Weights of a small contrastive image-text model.
Data: trained on larger renderings of crowded toy scenes, 22605 training examples, 21.5 epochs.
Rows from block 8 of the image encoder of a small contrastive image-text model, named by matrix and row number. Rows with one number belong to one channel. Each number is 128 + 24 x the weight over its row's rms, rounded and kept within 0 to 255. All counts start at 0. Numbers have three digits each.
After each channel's rows are labels from the 100 images, of 14976, where the channel reaches its highest value: "strongest on" is what is common among them. Only what is clearly more common there than usual is listed. The data: larger renderings of crowded toy scenes.
# convs1: grouped (4 groups) 3x3 conv (encoder.blocks.8.convs.1.weight, 192x48x3x3, each kernel summed), inputs within the group 0-47
# convs2: expand pointwise conv (encoder.blocks.8.convs.2.weight, 384x192x1x1, transposed), outputs 0-127

convs1.118:114134092077113122092142150154145150112096154097084100115139085084147165135133109177110108105144130120125140157104114132139155112129111116146109
convs2.118:087113129134133140120146113132143078160118153148127189115124125089098134124118109133101127124117143097114149121137140203109116160127173099117151133144123118125140104102100136137109091131110177153149140182110153155162080131113087148128123149129144114140153163173107130098162125116134146128125148104107152162179150131192090099131143106207166128136092127132116127135148141122148088117143
strongest on: chair

convs1.37:092105165100098100127100133157120116112156123114150100111161118166146121139135155140115117108071107103107133161135115134136110178144148083118099
convs2.37:113090151141072143105143102086116149155110148101130143133090132150147118177143163169088144152113124115138170114128149149130144128153143119168141175111127122129116125138125116154129084142121136126166151139116117132106129145164126141173089110159115084121157095144144126136152162129101184127109119114153133152130109140128108134136144141152102130117122078135131129077132162125129139130137
strongest on: barrel; largest object: barrel

convs1.156:104107123111115153145103154125115123133108107129113164105125116138097100080099149155140143137064160167126147108122109161109161118121150075142140
convs2.156:176118112150116109099147141143156119110103106137114193123166122132125089160109131090139133120068139157149097116136120129146180089130156113092129126148159099092106131086134115111086142098134144111134111130086118092114109137186073134136126090146119099114097131124110177133163098104124119144123081130125111108199124118115093141098149098131111121135109104133129138158112135124157121142101
strongest on: candle

convs1.45:112075125095124141115093136146120126130106154134071116146133141156107137117150159169125161100113115093131151076152140111133140085159114154131124
convs2.45:123145137099150121137103130102111131099156118147134135133116150158175133119170175123113115117113136143096095154145149160095098117115110156112153164187117150173102146140143136172112120182128174107157146142101117143119107131143149120157141161106136155111077127119120108149138087148129114119124127100111102108108137120119088165106113115103145099177102150143128100121148156119142129134140
strongest on: hammer

convs1.111:148133119076136117116109122162144107099082127099112136157109123119177104142121123150142106133111108109115124167084157129061110096114127139122115
convs2.111:116125116142136126152146171105177114117162115141103148109137150136109091092151153155141121103112109125110162153117132165127134143150131089136135122161092111145120126145103169074174158187106133123125129112113134152161185096106136131109113133105115096117079139127127156144098170108137093123110134133166126130145170162135170082104091105120141123134152127116131147146121177105147066133134
strongest on: trophy

convs1.62:143153166091155146161151140111119188139107137141136084114128153115118105108125129112157176081132105125126125126145129153102136145092135145079134
convs2.62:130103112107059112105143120101125098178149085150098120158118117153129127071129137140099131094124114119148145134117145153079106116110149174137115145116179132149103113125136115131113130122150156084135078116118115148160115106161102182123103125093118113120101155128090129110142119133154130134102131097135140116128174190167128127111108146100108131112105125142095147125146115116129114145116
strongest on: candle; largest object: candle

convs1.82:128131105129141139100154098165134134121138082109156144197111122142141116117114120105106151164134134108121113135097110107115157127198143155126093
convs2.82:123081112128115102126124128140139161103080150135151143134104141091111165097143139123116125120117112106074140101121139098143083130064161094112122127103122141124137129097126140148067088135134163099147097093119058143105135139135150175077115113135098106131118139082134120204143095097150139104144105147116117091077117105123109142148121133084103131124103124104097164103160183170155109126082
strongest on: yellow object; barrel; its colour: yellow; candle

convs1.96:116112147129143103125127133147148133119107108106111141102104160106078180111132112082156108099119087130180171105154121118114097126139103121100143
convs2.96:137102124108109152151130127094124110128111129119137116113113122133136139157092122145117116139116116078088152121148141136120149133086149127168112112130114116150187115137137137129139120151085148119147129118137150142116133163107102126135105160099152141125146181135164129093158112125149138087147093134125108143121163114131117173144121125140087133103092128157104151139107111192108105104119
strongest on: bottle

convs1.32:110115152118159152096104109077103093109100135118128140126103113075159104114096102104132133142171093131115118119153105158092111093145136150116117
convs2.32:137154157119113140161110128123178151148154164126168154128086126164129132131131168107154132169137157128143103164136088140121123132128151156150176130146106130114117127110164144129112101114128081189093151144117119144107139155109129134137103121136171147155139136133122116112109100144131174093144147145088133104102109146175129110144131105063162173150100129150148139121130135191121151107107
strongest on: hammer; trophy

convs1.153:132122092131159119119146137114178110137179122122091109145128091113109113145129141124139123178097151079119098133147101118123085124135163132107172
convs2.153:166093152101115101130133137095100128112111129115106131090127120128108138093130144117103127132115122127139132173088076120120144148147120095152129140160131173140161147108137121066187121149126100165081147132099076148098146131120105111141132143125107145120136113121093119103153079146140125142115109100153119122132128114161182122113126165146127099093124160145123097138102138140115108133187
strongest on: candle; rocket

convs1.185:163122110134109124129120115194137142116142100145146080135115166090127135126133102140093133078155147131141107119120138173147105161109118163097147
convs2.185:156127153132118089103123130128108125090134112118137155172139102126129160150129112150103120143131125121117130109138127091122147137147099080124148146154157119143140112146106129134124116130152107106106127129128115130130120136192115181112181104150122047132148107119102108160100077160142168132107113100143147150103120120113175126153116160127103112098172054113144071168140106123144108135133
strongest on: house; largest object: house; its colour: blue

convs1.147:156137130158125145125140099086129172174119162106167114108080123112142096110075133154111123137096149100127125126155141120131115146168119098136111
convs2.147:169110187109121160147137146090121098090117147151118089124116117048127119115173109118105122111142085141105126128103123130116092131133155165119099156120126127101105158122148128148137134109175120132152147139109123135168099098131111105092087124126162124130109098118141108107102130149134140134115111120126089105092139139147170113106109104138091146142087144131085165136172134109141117092152
strongest on: candle

convs1.105:131122120142132182152147138154136124120076174101087093119105101102143158161134120150129110118135142126131107113122116158188114167129109135104106
convs2.105:126142122122133129150124116144123139148126111150130104097105140136108139132122135143146156176117107114132132171125130125143145133137142147184167114140115138159127130142102085170096114103091165144124112122153094138153147149121127130145092108086108108156176162147129124112125102109133161062154122146129114139115128145141163121096151109140142151143127112159101126143130152146108102124148
strongest on: chair

convs1.57:136102145108104090136080158119137113125138158178147164125121138117143117083139095134142181123131096101121156114126112146123086112138128169112161
convs2.57:110125067091124129135129133197148110097117123128115132096109109150112084114110094151148091157146114129129120137163119130119141161149105083117183127138153104130125141169095141088132148121117149154135123116161154138119126178102095101151117118127172086187133113119158139130178138109127123079130133106167144144104133094107124100139123148161118128129112103122096098103098123135145118111150
strongest on: yellow object; its colour: yellow

convs1.64:100142070115118104137108120139137129086184144149119137139145158100156152080130130119108136149134153095126124107132177134103085133149119127088129
convs2.64:180123114103112098109133176130101156104157104173154127157090125113145114096132105105130120113143157110124091141133109155114111093115122147149091113158125121143103079115167129153118161100139141108093083108171110136134128144154122104155092150166132121135118169142112101121108115123121165108095104104121112104138128103141100112127132146144121125113130104144131107119123113136120174126176
strongest on: lamp; tree

convs1.119:131139145109129137090139108113126106125144178151182111146117134149157130142105147093121152182144168138127165146137125117072118110114167108145115
convs2.119:135119086128138128104095160166109132093131118120117141103090118169106129092155126104149133135157128118121137081141129093134073128133169152146150087117172116072122134182104125128130144113109126148151110122140134168104145104098147135119121113140116132141137119118135118089115120084123073093096127136117100157136139080144133180161113075178101097121109129127143124176138120148094093150155
strongest on: teal object; its colour: teal

convs1.144:140116145134136110142116163134140102120186111137123136140196109140137155129139140109140110115172110150110106125134165102085075120139081146134137
convs2.144:128136119134140096098157123120099107124141085131100109092051136129109112096137116111087122134098142076131110095078106113163103108133109133114120123128085101105133138116105136101113153133125112130120077117121149108104127114090138122157122154141138119108101081122108141123079131109114117112131118112106120125126167118144094083143159109152118095126100127129117124116170090157129105113170
strongest on: snowman; largest object: snowman

convs1.44:125095160162149126123091158139102148101137119128125141127146131152149098114119183120119177118093121090152125076119102154143120130118164095151113
convs2.44:091110141111102083105176129107129183133186075114151104108109120130110189127185175158128101110115109134160134112165136150110088128142116107124149111127088146124145138135149144117076113142170103126125143165153099113121096124069150127114112146158130112160143128120107102145120096074159127160114149116136145139148127137127131107132137146152147094113165103137142083091136134164158115118109
strongest on: barrel; largest object: barrel

convs1.31:148093137187126123098188118128126154099128144140079136162123152137104128142122107149156129127094135116116116136161148101112161110105082148119148
convs2.31:111138148153136137134134112114183172150141096155115151115101114125102098110151108137142119118077102109141102083132142133105137155153108105103160106119178144148153108110138152123117123084145165143116144091121104115133128122148132055122117116098138130183109157158150122116165145185159116168130137114105094152121137174136144118102127153128193114136156142124127137129122083078100128122126
strongest on: hammer

convs1.61:111134064117152114099104105144150105087127097151130144111134094122163130118119133128152167146109128151145143125141180084098136127092090143135145
convs2.61:124086129096121092074120169126151083121100142139107116147133145131110181099160126101138100081166118120158103141134110096132145103118106147128098154115056084094123120108143112138175159096130131104126145088172140113139104107128123112132130139142105145110088144106085163130140125151135091126139137112151106102146102126178142103118138102155113108108106128161142089114121149094116114082125
strongest on: flower

convs1.148:115131111146072093116143139132135162139090114152163127119125157137155134139104131078125137111141148199145118078103145146139112165138123108132125
convs2.148:146098147141145109150100126133149137112080140124110120101126120169121167148132147087101155144118103139086146122104141122104142117081117103135118112130123167146153115154109125099159127141131135136118123127142116148111141084136144135158119133153137133147154146125139139110153101122088142177092130093118133136106126126130128117133142083109129116151114153121131190099127131116138129112145
strongest on: ice cream

convs1.129:141114135111131162115119134140127150146114191111105129129122134128116085087114133114164146113130108136050088112127107129135098140129119129088171
convs2.129:094116088104120121114124092140094153168135108131091137132124166112140131137106123105111125114145129138151110119135082128122141152111152149129128122146115147105106129116116124141129094070124162142109093139112144090151122177130124125113069159131118104101106106117122134148118136078102134104135106109131114127103115140158104113089140078121129093107106119145125072118117129104159094103131
strongest on: ice cream; robot

convs1.167:112092098096164081111130136106102120135130115151140158102124095171101120096128132137128114159090148090118138127164131105138119133171167117127167
convs2.167:096113154121129115109120097125115124125089129141137115156154132144123116121161163168168152120134154086111154180135140113149170177117113133122162140148120136113167141159108149149097122146110118160110128141172119162130118157139097140086110105115102112119183081142091101142142134128106100159176101127120098155074170126142156132127097132113109103107108165099156107160105132105120149173191
strongest on: chair; rocket

convs1.49:083116116142124147133104145111137099075192150125055152136124125098152124142113107101085107163134112135124124126110137142118123126112107121131098
convs2.49:147103166151130143114116096129105116138140134094129117126136149142145145125137122148131116109150120138134097090167144105136146148124142109098108143153142104122114157097101093182120129126109111106134137104109130143122105138155106123139116147120119095127114119091087137110152128141135130155139102125108077081124092108159147144102115122157166157103148120114147124148087116133115122100130
strongest on: lamp; tree

convs1.69:115135144101114127128137084179115142164159156094111128152116161117130147174160184152119119128095131126109103123145133108111165143086136146109116
convs2.69:117132102135119121163129136114099132109107087135105110131143114085108156157121134105132100133139107147130109131106102097122144149131148144144118112100181134127134127102088126106144145132149133089144143092131118103092147075120068118121155091114123172118163145116108162119142094123089115129169103123137063083149127103122108105104132118132139133147140156116145118096172095157116164154128
strongest on: house; largest object: house

convs1.161:163099124130125156124124137098091122133111120122132127097101116109104114151075141103111112086159084137140096151107114130097106145124095066139111
convs2.161:134117138145148099130111147100139147140117117128107129146062164181191133098164175109112140157104163146148138149144132128130125162114115110146115171147154117135103121096130155104136110128148135133166105129162174122099157117144129119129142159157171058141124120147155113159131145104119142160128141151142100099120147109101147135112086146139154091097136094080124153099144129138092104161144
strongest on: rocket; snowman; candle

convs1.0:155112115114108113115175123165111153106121097162102158111100126173126131102117113144114129150105110178110107140124137097104135084138136154098082
convs2.0:140165157115108129131149123107124142154154150134089136200169107126145113144093134158150137107170101119155121110126090109100107107090146124073140129100116144139124109130124180141108151146122101131143107090069095092152114139104100101096143092155169062140143110128150110104190099167124125135149134076141147085128124111114134147111092131200121167148131124137149161134090079137127097081106
strongest on: mushroom; largest object: mushroom; its colour: blue

convs1.21:131107128149112126138140159120142171144121172139095119136119121115103152121128108076139166126146141149107130136178099082147111139063126145125093
convs2.21:175177119080132121133097127150153158151108138139172089163142185129147138142147118162167099163129101160132117135124134109117101111095109145157127118128153123084130127129131108100104121113146117114136105117090140111091122136096137095139149135097126129156103126140155114102099108157128158143174093142135117162119105141111123105135111129123096080123138183147155105099150106117188155118114
strongest on: hammer

convs1.158:128132130121138179140104199119115115120108117134106111117084119138118086106095116074169106114128110124148147113156144143107158106112151098143128
convs2.158:124139085111155095129134093142103129119157145101144124079142116106128147159116119118191076155129078152175138123163125163134137150085163127138112141112081148091157102113113079100111152139134118129130129136085133107104087152117130099134129122100118115121116120150162117119126144151145162094136110138165126105129147154130126141159133091125126107111123097141118192147162142139076181107090
strongest on: candle

convs1.84:082124164134140163103115161115154156130076125110150099122115120094128118093120131134120152120129112171137082180133121149117097157122167131139112
convs2.84:136137151103161147146138124109104128094101068133160175135129124122133138098085109092146116109109133119127085108097112123124129098132116156140168109113130153129084118132125136109111157106126122068104093108154070132134149124097167124122084132099111094156099103115095139167153131099130079170146102169157101121125088058093135120135150151104098104129117141131115131116104146126123185110101
strongest on: snowman; largest object: snowman

convs1.67:107132161122130101146129167130096099118102173126094099135166117126135135150110117089115062133097123135139116136107137147161138115130183136136092
convs2.67:121108094121166118149129130136109119099085097130098139140117132111143179100130117128142143149115144153145151159124189054149093112204148147106105142091127136106135121137113117120136110128113127150130122158132128182104131092132115120147204120120131189108139153116133109120136165138124132120120130152152124165142111104133133154143127125141108111090134129127147159103119107119128131146099
strongest on: ice cream; snowman

convs1.80:126160137153145133097112109138105154113119114129107116127134140114146088090143078161107111173127144102083176143109141092127129145150090110165132
convs2.80:139102151078117124119136128155147126076119116120118136129094158114117127120145135100151062093121144121114109122138166127113157182157119148112103137160127117129136106095125139128104153130094142140112105153110125138120102140116078124088128100121124159075115124097148111101118087115132141135149139119178129132136095123143166114113149127157122158132110178126081083096113145126124114106127
strongest on: flower

convs1.34:141138094090110141146102122115095112183119144108137147146117121090109098134148110113100157110141149102126128102162132128171144059112126128159120
convs2.34:123129138104103116117136134096157113123099098112140107096151131110116117144126122141129122157095156122114137125138128132134101118143090139078141176117159160157185113140153154138106134116109146143152135081087168152083111129106144114163130104062094094152110140132147120109123088138185155167143105126126124116132134129110105111118141113180128137100129116130125124101118148125128097106088
strongest on: hammer

convs1.9:132112164106111075097127092153132156111149094085093129140104111188140143128142124164119139136088128130166126118108144167130134120151142121121101
convs2.9:141131125130111158142097106167119134119176109163104117145167097147134088100170135135130125122162176097122112109113162155118109112121111122170110078084137172139111136113118101105115106092186154156125076109132107163162112123098158150135128155178125128136113169103150089135121151133143095062086114140138143162170143128104097146113121083102085128112067145135118106129103123150133116129104
strongest on: mushroom; tree; largest object: mushroom

convs1.108:118118117139144130149129089132137103167151095149193136162112133095155156154101132118174150146111126145159156122130131130170119136106170111113158
convs2.108:177110113113101105108124121106144076157109144115143149127149139139130079110104131099103139128151114098127084122101136111130164138148130115149080093123129139142124103121156096129151101117127141158125102125133088128161106106148185089148136175119107153194100105104151121081118151150138150149100145140149114146110130148114114132134137123113156126134153093117099109103115169120095108107131
strongest on: snowman

convs1.24:163126173116118128168103093095138126145088104118126167143116134101123126139113080111126132153161150125127122176159089093121136099133134126147088
convs2.24:146110131103129116116111144113081112097111124114102154133143098089137127093124090143151094081089116113124116120147128117145136138161150075121156125107140135121144115159167117146121109141104188107149139141107121090115095125151098102142161142132119102062096146120087134104133136133087135173108144117090105090124115110133116159126132127179168115221083105134143109139171127104128126081153
strongest on: tree; ice cream

convs1.127:121107121120118056140133130103149103157117058115159143141132122126101114168097101113134167104136110170151156152119140115115116108122125151143123
convs2.127:159133114165132112103109115113129094116119131092118091135115130137169153142124112155132110136148130099161113149112135151118138108145122130114122164114109096122101128173140182112132152147101170127148144113165096225153172166112139108112180131140138151135096117152150113150127143130134144123137150167107138084134162118143124100158128099161149130143124147101119144111129099121103155149184
strongest on: lamp; snowman

convs1.130:101110125131130074107123152113140142121123055067098149126159132113115128071119130124104150117148116103137139119103153135127152106114160135102129
convs2.130:154103117157077097146145153113094105147133123148119160123093123146136114108101113126159134129130078139146117145146148120145164071128115179128155141107146111094140082119118119124136101147100125079144135138107150140151156150138118161163119119116097102136135111098144109142135166133126155115143151100092114134121121104114110147147132108152095107102154106149151104114101156114107082151081
strongest on: tree; pine

convs1.60:128128149156142136172132153077123162135119153135112103113133160089132120114150113143098115115132122185099121125148140185103102118116162097159134
convs2.60:140157137084124128084101092113119124127128148108112122125135105147119145170144109117106108131134127128122168158119141121131093121171119119089118119132108127142143133136090135158096126135124118110112134165107136119113135122173131122083141130131094129151141136112097103163134108163105128179095110143154079116128122164132136129101145152123123110125081107119097121136124110126177116127122
strongest on: house; largest object: house

convs1.77:146125163162136126152154111126119139126119124151162104101088147131134086137148133145142081097119113129095085122144119163172086141155161161131152
convs2.77:116140126121114099096088151120113159108134125110136122111122126093134124100085070109076110093106097116100112116136151164128118071143110120140132112130127078108113159143085147116116091110098125124111120143151115152180160101114116092167156142092162148147116101140118147122139164106110109174108150131121121131116134096081111123104103150102121109156127078137110072082127119139118140155132
strongest on: snowman

convs1.43:141108107133092132128127091074162071121105126149122099114145148091086113142144093121099143130099133138131150112114166093119132078128114143124130
convs2.43:128086152156154143118119059153187154157093126122180166171119128131097141136112112088147145119134157086155153124136151125119094136164175161107131157147144188121064172150132118132116126155151128137079140130145120164115134107119095161142116112148120146126125128101146123182088100113125169133156120113118146131115132180112107137158075115131130112135109162125130165177106118126189166125133
strongest on: mushroom; largest object: mushroom; umbrella; its colour: teal

convs1.150:117168121115149138116109085166114112120138110124133109083158173126093145120139111120121123123137098100097092139098104178163093117092146138126147
convs2.150:127123107134114178111123136152098147125161155164161126155153136104137176149080113113158106086131144118142100153104137125113138143126135126104098171102133175128130143134149134143150128168171102087142092130122166159129098109142165122116127097078102141134106134129106146171101151137151143146155133107152133133161121155094145107153139161155120158114124129112104128106138154114141118153109
strongest on: house; largest object: house

convs1.11:119102115134098128125116153130124133136132090144114118113094128145161144134152140119110147187115108150119122227134137084115141137122117097144119
convs2.11:124141127099152084117088139123103166116123057122146088125141141130175144147124153171136138096138125125071124159114161130162136119099156153128141100119143125157127146182127102104110132156117147112130168116189136114135113106130098094161086153080133139119157128084096109105143130134147097100152093145131112132128172130126097115078103144144134101148109140151127117131142142088138164120129
strongest on: mushroom; its colour: green

convs1.12:106103140151163117160103120102148141139117173137181076132153124095161120128115120089139142099131138115102090119133115127163123110148161098117162
convs2.12:102105100114131143121130104122165127132147076134112101121149142125124148075112100142111104114078129110163142128074113120041143135104082122092103085120135152127112119121154086140144137109126113123141131096115113120161149105117128122098132134132111086163107148142138137085084145125139146177168150114100128150124151150075159150156067168131167149078144126210131112135127090129147155124126
strongest on: hammer

convs1.140:114160141125108127115183153124118097102130108086155154133106135094087151118104121130126133129106146094150109181127140106123160116114149090159167
convs2.140:133099141093135113137167084174159142151108165145143120138092140152142108142157140156142137152140120125141091127134138155167136121086129139108126117108163144123155161117146126129124088155145127121136133116104086162115168175124136125154141157118158112150148119146139101144123130190113117119134136159121108115176136117136077134096103109124126133095141143132139110178128115127135099171124
strongest on: barrel

convs1.73:142162143149132107113106179115112096109187137130067104110124119082118156121092091130122157129122116112144119124129188128133117122149137128124138
convs2.73:143125096156124176115080143151093154133153156107115122158128110128175077134122126134138135151130142138096078111125067101122115086119088152105141091145118135113115124184088134116105119083124141097114143076112110145130179115066123184107127121138112087126112107121126116109156083114101141135119112086116151129112097137148111107110107102167090134107090160109087136116136103163140117161104
strongest on: lamp; tree; largest object: lamp

convs1.179:152122085135108113126070136128118111137139123082103154110105127139114130154105141124161103154167123079121117141140163119107100141139156114187111
convs2.179:164111087086130120109131144137089132128134093105154118157160107168148106068133119140109121109138152105131108108111128145125115135148121125136095117150170118116117174149124115128099114131139158172203129098168149127105122120119104160132148107139145146095160101160155128152150126154081114119196095143100093113168106138122142152126117147135149131133108170102078117150101091110109142148136
strongest on: candle; rocket

convs1.39:117108154146121103115123154132169082091105153156108101143129149169148105133119106098140118115104135115164142106125082122124152124106097080127085
convs2.39:100121109139134146159134132126127143126147117122134153149140094148128150116123090129165133083141112096132113123161143169151128115148129132096112118106117132130101153199111114131149140171117156140061134134149138128094114157137123161080140092106140155071116138156096179077108090120105093107095075137132111107110126158151115137163080100100120091115147143128116121141124143150115142121110
strongest on: tree; largest object: tree

convs1.1:146187124145151134160141151147131117158121135128166123106155093107140116131135131124136121134174113128112068111158089133125134168150130172170143
convs2.1:140108135126119155101084145153142117060129118121155156171133082130121120137103129154111127150119134136125109134094097103114127159077084122148138122112109136107118087070127107112146129133104103089071146100118132104137162159117101090147089076115080112146144175111131131086111128104090146151083145147120123112146111149127177136117171098110143087080145092119103132139138099146088176092147
strongest on: trophy; ice cream; largest object: trophy

convs1.162:154124134133136095118129118133140070132176154107117170142120114105085100119172139112117108131138169124138152151160109134133102175150141130127174
convs2.162:137114087133119140153102095085131132103137123176087112110132135162157152134081125145120071131121133108112091148173115093156175162167084131123119130074112134116134153148137141156162148113181099109101112138109131113146130184124143137140148089149117105114122112153076105097106100127089102160133086124114130139175133182105182144083100139138081147165116130120093106113140100109153106135162
strongest on: candle

convs1.128:140144103097141141124134111181141134109121166121143106105080092114154144173119091120154134144126094161105152151098088125136116163106119123150100
convs2.128:117089102143143122116125116130142117121109131099155157135122099112152126109096129142121128115103112126149091180082150077098117127157149108074139118127104166130091112135123132130128120101104105093159126108166120162147100106208125137147131154097130115189102076106096142125152162120093119122130083125156122124147102152127111134051147114153144129100162123107117177141144129114146182140102
strongest on: red object; trophy

convs1.143:116118151107134139145123136088111139132074099081108131123150122094116117182117122134097136133140089122117126125102153092151106115151166143076100
convs2.143:134125096117153118143103136112110149128104163123113125185124147122164131141127160117140122124153098084134103129101123163131118104079109141101071131111118101088150124142125096085092134159109134141128125120120119114102137114145143137157119093110162073147098174125073117149106104125088132119115147122112145113120176147091126088085140130137167148132126160145123132163096118118130110088111
strongest on: tree; lamp

convs1.103:120132146118132117103098117138154140166140113130154109099128136121066087114106115106143156119125074184131134090130125124102131115119141143072152
convs2.103:128108137111147106139135120092081160091113140138119148136126133152158091119125113137141135141167153138159114130142098143146098109117131125149117093125071135151103174107109122126123072148127163132095135125129132135082138138118079125129111117139132068121119118172151135127124117102179160113067131166109088090117098062100103149135085169133093142129123117148124141142122116085139088102165
strongest on: ice cream

convs1.135:103127122101138145177136158131139136111134099065116120135113136111167138101118121137134158100121065083148134092162151128147125147109120107102142
convs2.135:170108132150128128129093114123137088135160133109121111123168089124155133164106112136100098127138183092165101097156096140137136110142127124084112170100128086100094120150166151112146099171107143160150087116137138152132138125133103108094141143129144143088107080122149129096095128125126132141103126139164126117120124110111146108127124112103103164103127128099112128164129115114121152138083
strongest on: red object; rocket

convs1.76:137134138185141100100149105165149093152137116133124110126126155170147120136113101122125125151137124127167086137132140120157142131211162127126140
convs2.76:174114079085104132102134122105120099128094100145083087117137104133155129123071157085104120153156133158115142129108140109132163120162127136149107132140137099129130140081110099139163119137123106149153101149103102119102126116127112103172114137119126127124140108093142119135109170156148150141109063129098130121168125180131107135113096170123101111094145118123122123127094108107143109104136
strongest on: yellow object; its colour: yellow; candle

convs1.175:114135123129138206144106131144156101113189100111148105128147120153110100116106108134172101133163108122151142135133122131135087096117098116133146
convs2.175:119189119130164105127106158156122097115121142111147085134091130114096135174161108112151120154136102142106167122156171139078094193123136126132147167142126124144129101133129133082075107124117109193160131134150133166085113117134109176147143131169150213160150111147110109142110102084121120108105112157123129145145147120125131158152158130128107125122154132107095075167096139141130163133127
strongest on: snowman; largest object: snowman

convs1.180:134169161098132146145133127122140144094092142153103132143175151149128146167150142098136119186105170159136153131116116125125132111156106166099153
convs2.180:114149149127151090144121091107128139125130131101138111094129088131106099116079131152123105102127120075131120121096135110132178099139135139116138180119120145116081098109158116080130156120082142128141128091103166117141135103153062125124171103137130105137112102123093127128105113118157110113148130122148120108121093158113129113152113141141130137125142150137133140094111128135136109121139
strongest on: rocket

convs1.109:103128105116121093144161158169131087148118149080133119118133127105098143161160114151133187080113114118142135133136141143145114152151076132139132
convs2.109:099131129115076109158130121139095133111093106123119143165152118142147160165116141147142095130132064099099104119108155118159135150137140171088154134086118167133171124099126134136123118103148102178132106127109110116110119164105147091172197119135146115150127111126163088139122138125132098127153097115136134144089130121133122121151106132140145155120158134140141135127187137111178118148134
strongest on: house; largest object: house

convs1.117:093148150121112185103186079138128132134165167141108126106129132103148133129093135130167106122129141134132144144118130107077139096115141100100140
convs2.117:117157126119113147099149141142105140108130109127129165142151085122097116130139119124171142133124116142134138165116138091112098155091093116104145115144122185108127146083159160127124070142118110126089127131108084129151107131136169116089141164148102104094158134140102156092081101123188129143139118102148085123133100114152102121096141173134123126138110071109104129140099102105094135142147
strongest on: chair; table

convs1.98:113110134145128094109097133146142130109129156072071130103110158131142169124078120113124082140117139093142117117083092122112107125125114097125111
convs2.98:108204106130131168140096116147140124110098158139154170113171145114113107121170167154107113148134079120145129112129092126109095129129127134084104142127113139137162145096144106133113152128089171131113101125134122136126134118139111175087123145121109122157184101101144129136170170147096142151109099147110131114070165119102119164160103176168144112116106110147111085122139142112144122179098
strongest on: red object; arch

convs1.159:116123124117108159132109102128164133113125116115126112127131118113165157066135118102125140091121095137132167130074100140123065102094103114143151
convs2.159:148100106116121139153134143118115138081148082128177142117176126095071096137162099150136163126193118168126143126151174131160083133130119091105155172134113081109142141134097135103151141121192143140137133121148152130120095116128132115155156107127115144139143155128103125145122167119102110138156174080148148151162134143100139139139166116167133116113110148118132145149111131155097123108100
strongest on: snowman; barrel; largest object: snowman